Weights of a small image VAE.
Model: encoder depths [2, 4, 4], encoder widths [24, 48, 96].
Training: adamw at rate 0.0037, 5700 steps, batches of 128.
Data: trained on simulated grey scan slices of phantoms with and without marks, 122500 training examples, 6.0 epochs.
Rows from block 2 of the decoder of a small image VAE, named by matrix and row number. Rows with one number belong to one channel. Each number is 128 + 24 x the weight over its row's rms, rounded and kept within 0 to 255. All counts start at 0. Numbers have three digits each.
After each channel's rows are labels from the 100 images, of 14976, where the channel reaches its highest value: "responds to" is what is common among them. Only what is clearly more common there than usual is listed. The data: simulated grey scan slices of phantoms with and without marks.
# convs0: first 3x3 conv (decoder.decb.0.0.convs.0.weight, 96x96x3x3, each kernel summed), inputs 0-95
# convs1: second 3x3 conv (decoder.decb.0.0.convs.1.weight, 96x96x3x3, transposed, each kernel summed), outputs 0-95

convs0.55:128091139156135135082129086125099100113148130094124120131141111145135124160115114125136128132127118132123100134132146131107174127143143103134123144121136146125127138112150123142117125147118138120134119168128177156112110141121083126119106135098138120139047141121127135024155136112137134042
convs1.55:096174141159107123179128138102136128118122110138117221129116128155106140128113132161136164129159134150158134139126140121153034120121133179132112117142110064111138144123122150132174129126122134115117142122145127132138133144137130142107093117130125124146160099180123118127126140132144128168
responds to: limb

convs0.38:129100125122138124150130111094132131132103142065118145113172129107075120107123114172107134112136130143105097072098116117103103095132123097106084124071127119134114125107156117107134077146155127112127134117073111130127121116093132135145066168119115137133134118137108152098179162136143124125
convs1.38:104104126116101078126117144206136082126140129128130100095102130149152143117139131113150092129126110102133125125110125117129127128124103122167143113133102100119148134110083134150168152127103161121100080137163120130131136185139125107194155098165142172098110123092122105135158126126156136144
responds to: chest

convs0.93:096119177138141139123042085146083163150125118127127160086122139153118119140134112126134122129083120136170120115142129135081128130134147132153172109091124119126123118123123174102151156091134109075100122134098156121148117116133129078086122150124134126098123142077099128126118147138122134120
convs1.93:131113097134134126092149101111150102140139119130120049147135115135162115143124121118107112111187142113067131131114124152128108146146101147119109144123093141161117124125117085125098093159144131127190127163137096120114129190140111144155148153100122113125113097169115108155155132119155102101
responds to: noisy

convs0.92:120120132150155120107159155126090100128130121080197137114123142109123123130137128146196121097145123112125145124137152135141119102091135095116137128137128100127145146124129094116150074155118118118112121110132133107053115153121123132114123117138127138119140153144118083136195146096056123146
convs1.92:130181107096112129142140113128155169104136129139073164105107096153171096119151119100078141183102117151147154147140126092144147132148103129093113153085128142134111110139094144130126122097139171136177142112145138127129122096135114146115145127119124102086114100148071142123114117137166133139
responds to: chest

convs0.81:160101137106120139112107127129139153103074131132116127141120118149133092163147115146096157082118149101141099047114146143128137113121113155122124130044154143122121131118155124089136103075117125142089127136129144125093112142086098139133110141128087145115144125106129123078103103117111137112
convs1.81:147116152162184124074107131077124109145130116105147114148163130135126169147104128173153084092126125115129112130098126113082122137111091139174158116142095140099136119120136113131184148159107107113122166155083126126103136173128117122160121161142139161162137126124122138143136137128142168145
responds to: limb

convs0.71:140115143115134144071119082133092163139143130083157101138130073110123107207131128111135111145128121135118139112127139101050104115141129128130126149125127133097110137126137098077103133158145140110127120142111122115131125109125093132087104162117116097143070145155127131090135137128129123084
convs1.71:102140110195108097203116158109152169117113099140135199114114132130092109081125128129113139123154139159138131157114122109168150100122128110139126130149111089098132076126095139136180152102125143147093163111114134131139126118129167120153119120115122096123142150130145111127139119116132136159
responds to: chest

convs0.21:130106140131144122064155105165123163159142120120147100122098145120119117106118124148149133141142140113113157082150090116122079110150112133121123144154084135109130099115163094109131102127132126095108131107134076105150113162132133161102128134172131138144163127122119162146208155103113149160
convs1.21:146132111123085151219103146087159069088156142133103133102122157138134123147137124109076126158126124140135126143113142146164159137117138106118097143094163118141133152140128160122122122118137156137136139113145150127116128107121157126150169102095101113105163149147130134092106099147104077125
responds to: side: left half

convs0.72:124108130130152126116149135160135089138112134143109107109097124127127131151117101173158092123148153142161134093136145061142102136120099100125119126111111102073133105113152095119139063157090170108098081123112109127108108107111122130125098125135111132150139146144108107117115165118066156096
convs1.72:054105116147098142193121121154149123093139116137116109121117118145100125106116123173143118139169075131126103161159112166147119108131178161137116112108140138114107095125127113112137142080132120135164163103107128124118120082148113146117120109129117144128122154143110139168142114137170070128
responds to: chest

convs0.94:167109111218150127082126145088121053140135120142133156119136132131139141143104123125114146120151164122135125115077137137127142118129125145130116139130111133131138139126112144141152105140128149157130115156133161157126105138128127126136126105121130127133077111142132146036138131078113143074
convs1.94:096127150107151127117144097173126174124135153095098052103117123131112138111153125150120164119140052136124142139175125131120097128141134084107098126089131123163116152144158127115098135159132073122131157128168112122138116135111140121153090157152111081116153132109123126153115130137143141125
responds to: noisy

convs0.25:102044092111127131124121106154140114133144084154161105141111130126117135143114163099103124092125123117125106114090105101124111113121135108094155128118110132109131152156124133117139138053126148104105134128108117136119158158082143088087121091171118143136099147122078091117111115096147135129
convs1.25:159138140152141160126079147133184182108121130106093107163146145108122142111159123122082145170112129153118100123145142151102129129137120139124156146150122112116099157148181130125201126129160134120211116104128123129141116114132087121162145117144107120103160117149127147134143107127128141127
responds to: chest

convs0.29:122085145146135115137117126136144109111092142118100131137019126146111112076130119136149127088120126158126112097145123130154118118106108143109127092078164142133121134092156124121135086081100128136140135136140125127128107104118151112144130084138093125134124113118135150168128145058114139129
convs1.29:123154129117116117126171142153130121167136125141160093061147151127154120145136139120156120146136149142132122165162139123163149122144157119139068147102112081136120103111086128151103167143138137130107135117113156129131131172140192137095132138173149152147147116141123135113197130095131137155
responds to: chest

convs0.3:119114138110150126104123086113088159094118108145124114155086132129147115149095103076083161155125151116093110071113093113089118099128109114099144120134128089102141107100112151069093127097148122133130114135131116120090070080123118154153114115119086127115134114116125136130095131119139119119
convs1.3:130092122150106118153094130162150147139144144140090127136137117142108094119128124069080128134143105130146162164148141110144123135150154124131158128113111104147122118130113132119089130122120127128112207119140120119117125183118154137097132126188133113099120117113148148132225121139097145136
responds to: chest

convs0.13:110141092117147128128084128118128152144089138164117153159109162149132143136109137103055133131088117128165118124101126135145134117122149119146094129106128108121150137137111016175112124113110120169141125146119128156119129129116123167157107108082143167109113130145117102125133135113115126135
convs1.13:150108144121133109132147108192088128122127115114140071139131116064151126121161127157142122120144101120095129101146127150115139132112128119109118133108117144134095174137124189111141133116136094111116142123156145122143119108137092109133176187111112065119136091083139133146113115129174118105
responds to: noisy

convs0.79:116122113149144135126125118112154129116098130116131090108139133120094136161134124099089102120125127149131079128111113120100106091149126099081134134059154116126132146129156135090091129122178129131131148105138119098149122084065079182149122144113090104155088107140125113096092107131119133120
convs1.79:121094150085144105154096139174088139142149110116119151164104121142120133114132134151154138114116111123146134121163136130126126145113084130159140103156108132123119073120094114134172119152113122123103081129148111132154129201150187097128163086131149173118131135103108142143105147128173132122
responds to: head

convs0.75:086161133137159114106112099124117094101129119100117102141057142141123135150103092085115123109107148140080143093147123162127121119158166110122145092097147104113152143104147140109141136122118139143142114115124135115114101103157067155151169106107080106166109117146143109111122125102092102107
convs1.75:152096080188128108126138132197113109150117118121176146134117125127109113124148131150165114121122162112152157128111134125137127125086143133141126114144139145126119148129087122101103144113096124143077181135109137125139122084128162122129138094097109126191109165094156147155103155118092139139
responds to: chest

convs0.57:138139107119147077136160139119171136181137114147144092112114091097116118140120103119144118093101140156109099116090083133134111135110119080082183098113148125109107121124141135121095111145113074153093143131146119106126125105107116146130143107149109107122176089126077128159122138134138122170
convs1.57:153134124152118148164112110111103110086083109122081144154123155148142139146122124118111152177151113128155072130132129154151117133089140149146137120141116072120112175145118125111134118101127123131114117124153136128124131101166125120191119091149095145176154121168138151120108114177146077139
responds to: chest

convs0.63:087104111143155107170106133083144113145109148154138101069160091117146159114123126091101096092102128144097093131142097119130125113128109134115119121106139111128118110122130108099106146156119109105110128117098135101105124069085081118173096136114110126102130111148139094113127115141066133101
convs1.63:169162135093125131181096171159128138114162112125140140119120148138127109133183129105094133125141132110149133101135157098151131134119119146129176110119148134148124150136122128112142115156149144139146126110152129120144128172135149112085172085111118104105138132090111115094069121131215131133
responds to: limb

convs0.66:129088092122126147119094125127155157165099138143124072084108126102128133133133112176161087118154121111108178124096107154112108094117127152102132140069130136128096172118102103115117137101154114132132117077115111111139105098088125151139105127145116123108136130107110125133104192102102137128
convs1.66:130144137150100137132149140119141024119133097146133201116137109153158074092128128081140153140145113105138157134119130122140100130126144107148135151134137154148129065126106121130113131129130163134112106131128110132125132179136147140099124112085124166104096158159119117134135120101123110138
responds to: chest

convs0.35:114075126105138106112142138143151117160096142130136136116118105122166106106151128128158120104081159136153173093124140120147122122141119127083081158063138120121083108136060113115101108109138143114132089119144120112100134135131147108094106126137126136076148139108116101139149143142067146139
convs1.35:125212095167105139132157167115150099113134132138116148100144157122163120144158122103171140147159107186131124176113130139167121134165155110146133146097148081166128151142135127112149159109135154137176130112094123125123126148122186151118154144130144116127131151124156125110126117118134114110
responds to: chest

convs0.67:093104139049163124079135107110093109125121104138125126131163208146100157118132118162127133126176101142135097109153149117112151133118145123146170149108128118110111118116151134141131132138107125103116106121138136131131117148081108135137106110110126103151098149144126138067133123136120161070
convs1.67:132167136149066113127089115153139157118110116120148160127125100154168133137130124093143147126086101127172146134104131144148089115132145158143111119127119125117146136128146129128161119153133142131151246129100151134129128145136139134119141159145117159153176079124142112129155113138154129133
responds to: noisy; chest

convs0.42:092100120145130109124100121130138139123159091115060136121171112146131127154088124099105151141139134090140120110132108117090100131142107117080138107097104113123156091118122144097145138180107154130104122161125129132138119134103091133141120096140068141128107107094099125061090110132135158132
convs1.42:142231133109137108161150133139161196136141111118128076139134139133088093134163129081065161154132137116142161158104146109139121153162157122138141132118148139131105151144147132131130129115130112140163157119129124122144121126124133134105164164157134096148161135132122155143125120120151135116
responds to: belly

convs0.26:102124060126108105126098126105127143157123120124102163108072155150119123124139117111148144079154138120127089141166129146130138084101130164137124104094111132127115115128130124132130182163191137163145132143110145130156129155113115121146118109153154138087074115114080114106092132120098133119
convs1.26:153087151092104139101156123133112149146128103135168134184134102117131110155122127129106107113112124109129156102115103142160132126110126130127114131136122144111135113142115097122101106126120065110191133147099122131131126081131106127112155096103087109187157163135156155141101162123144061126
responds to: noisy

convs0.30:119118098136171138134145106126097132125109105074145143108195132118092138145091127161158139135139169125114071117062123159085104126112119095139117158158119119147151144139119118108137099099127158148093138117086112127077128127111122112108076120092120144124119140117101109121101127130149122139
convs1.30:106109113133116101171102104121137150127108113132102147155105140124129127101125127117139129120134118142115128152149121109134144116143123148152134126162128126113122131129121147145135153137149126111129077138110138129134132141116156126255154106128118122141129132117107111157164125101225147124
responds to: chest

convs0.28:127149152145124144127033087139105101169105112122118119115139116152130119147118131099134104124130171134158132105102167146096131141130116127140144097093142151090093086132094197147145119096135115091124101141063121145101121139116141109102143146113118114102122118110105111145116113127143123140
convs1.28:129129053127104118123156131087060176108131131132123141141113132133152119128116127143114150133103097121177145129141027120153139117109123131119124122136086111171140135128140072133113131113130162111133147127158162127126128110148131134170139122109132150136117098125149134107146129132132081100
responds to: chest

convs0.40:124115105171159132158155161121121127146155142149126144097152140078171128169128107096086127125103173113091137118105107099129091107110139087107161136073093100125147115120130134118133134106101139144138124143136112148106113147124127117141126100125069134084095129109119082138157166121102131169
convs1.40:156144126094100115129133065125095135099073121116123089166121122152121113127162123152149141193158092110167138150136158152154154122156141118121077134131122095123111125152126117127122109126132063120112092128151127120119119108126116128110123151108120094144191086133138162104104125147134120130
responds to: chest

convs0.12:125151102126143128114129094140156103151155100154118115133105105123109107160130119107136125071117148107091155041114100100126124130138105140103124112126154120159113121116130122126073084049162126111140122116111106116125100098102150126162108161114115101143149116134127155173139117126139129108
convs1.12:107155144132103108132083145064137162088143156109089163121152148119122111096111129163078136155093107190138164138137122128143151135140117129150148151105096163127144163130124154119169125092099115115158114109181128130135128150155145100167096138135133149108152128133158114113153111141124120130
responds to: head

convs0.56:133130079126117113131055094152105112138145123155125138113144130159118132158126117086104119118163177129158120155079119195125127144135111137128123100095137151103131102116127081160119121094169096158159094147062156145141113134108126115119135141113123114124115103127126129124112122120113083140
convs1.56:123112115116133132114153143092057186132099114109114158159109130082138090127123122157124122129101079135088120120157063084123127137127117141129139140125100103123116118125144134117140141137119120080061170135188155120128124091126107114095151136095133136121122126137128147102141123128152112116
responds to: noisy

convs0.10:131122132134189073128142139122098097121120139092122118113107144129113135162124074141118120147112149113133114124116136117110139134116126123104117075092101104118174141087107138114139089118112158117094144131122151124147086079105095132152102084135108124129110142119161165108154163103096177093
convs1.10:092160123172112132123117103110136190105137161123097121127152099128128125136150115121107140135148120116098159142164136103129093133144157129142123137074151183112128124147136111104124109128119108134172115121115122111110120179132064119143163188124115154075131150151134119158105100153151100122
responds to: head

convs0.45:115094147092156127126081157101133137155081141127110127159112120140140146146092137146057111113124135111077128134133132053099136112139142126148103106116127108110098155141108165154133138087133148163140166134128129118085130113127127150127112136159151167093103121141093074136129110140125128127
convs1.45:139153091129115124110157098129078107112165133145123182127134130129127120124130131095166122130130095126102119118137082165136152148102125145142125124126056148144095137130149135133095104103129103138086125127139150131129126128148140128109167119042120091122145108100157143099122128141176091095
responds to: chest

convs0.9:128105117152180138081132146096101078122131084132111156136136156147127134136113085135148125123098120122138142123091133106130173082106150118110133147120127144133127122107139132135122121160110144112129126138143144152138075116096110136127092102103141109123099163155136138071157146074109145053
convs1.9:122165132147073140120132100135104116124116175109120120114114119106123118129124127128121179128189130126117129152170152143140048168107144179135136111108135058112107182139125107111121124143106094117138131119161120123129130137122125126114116110093110146156138167138125148140096154144131089156
responds to: head

convs0.82:131120139184147141079128168114107118135072152120126167127118141156166125099122108139121134129126127106142128083120135098114106146120120162151144134148104098141146164124085119142155125135111125099102109125114136142173111084120118119146084129110135119123134124109144129048139158113130172066
convs1.82:112119144092110111155095093094166132126165097139128080132128124078093109133139125143120118115201117127104149162129110114144176093140134082122121126108117187140131087130155097140105139142124091145133159134145149119115126162125148126112163170161130144107152142129131148137127087122154141154
responds to: noisy; chest

convs0.46:108135145093130111151115153124129145138112082160182160125096132113077125157101126145134104108165174134118122105147086135128147100089124130111087076144094162126105098113114122131108123113138108111123155111100134116140113149095163118126095090124140105126145135140070148091142157090155144137
convs1.46:160163152126122141140120103113166099102165128129064137115152105123196114122155126088072164132126119104132131116142138117121113141163127115137149163115152154103142136136136129136119137112126139143171116131169109123129127149124031131140148127101119140078091116144110129148124092126133127136
responds to: chest

convs0.32:130124142130137133136108153121159094122092153129075138147116090158074121140074111107067096094124104134146153103089169099159144123081112104121090118107114116120100156110082150138130091112132155120145124148133141154101104119099157117112098113123118127111118139157092100134142135097110119133
convs1.32:134101121104130107143123122097150137131159094142156126098116156081191146120175127179154150134083095140145138133134090146108111118135147160099121127128129126143103121121174140167092144103138127120120149114133071126124130147148160123156149151118149133075097083078128143123124110114156145127
responds to: head

convs0.70:101125119106125107085102119114069126149138137127095167141102131157093127112118112118131117106126133128159120129121135152113195142125086188117139097130120118085171141121124151157156120143101136100116092147122187156129118127091125130111115097144139115119102155155101118091122132108113147070
convs1.70:134086139133177149129106118144146135113134145106126052126138083102170122112105128153123148142138098110087160119156135140110092131127183177114131126127165161172124097136177109088131117119115104137118151114102111128124122125158123111180158176135109129126121130108134127155121146160111150126
responds to: head

convs0.37:129128149146092149141115176146122121123123124107110165158154159153129115085120175146150153178160131138139146157164153157158148163119151133151143146122117136152150140168139161162160119149100155157116114132129142161131179157153143081111117098125156178115133155106123138111169131144119104141
convs1.37:096127127124146126170131076127167118144079109142132095127119121118117144138115125108108100100130115105137134115106125119100134110157170149118137144139144136132082129117133121141099114109174110111132123159083133130101135063086111128164148148161114070112134087125135122165128157092141167074
responds to: chest

convs0.73:105141105116161125105146139102124175144134142111107141120116112163114101135107121086126139120126137120136120084153077081114118093139061144114136187095104108116161069138119163134117124105130126130126144139109189115139123114165109119134110142156145120098131123167115073124148117126117131102
convs1.73:150071141145089135124117088244104120126147128121154066157152141097150120133141124154159114127095090140119101139113147139161135130123149135138122130115132092128102141137114131109147134116117130131104170136103126126121126102122135122139137162103116089177132120095146153134124125123139088129
responds to: chest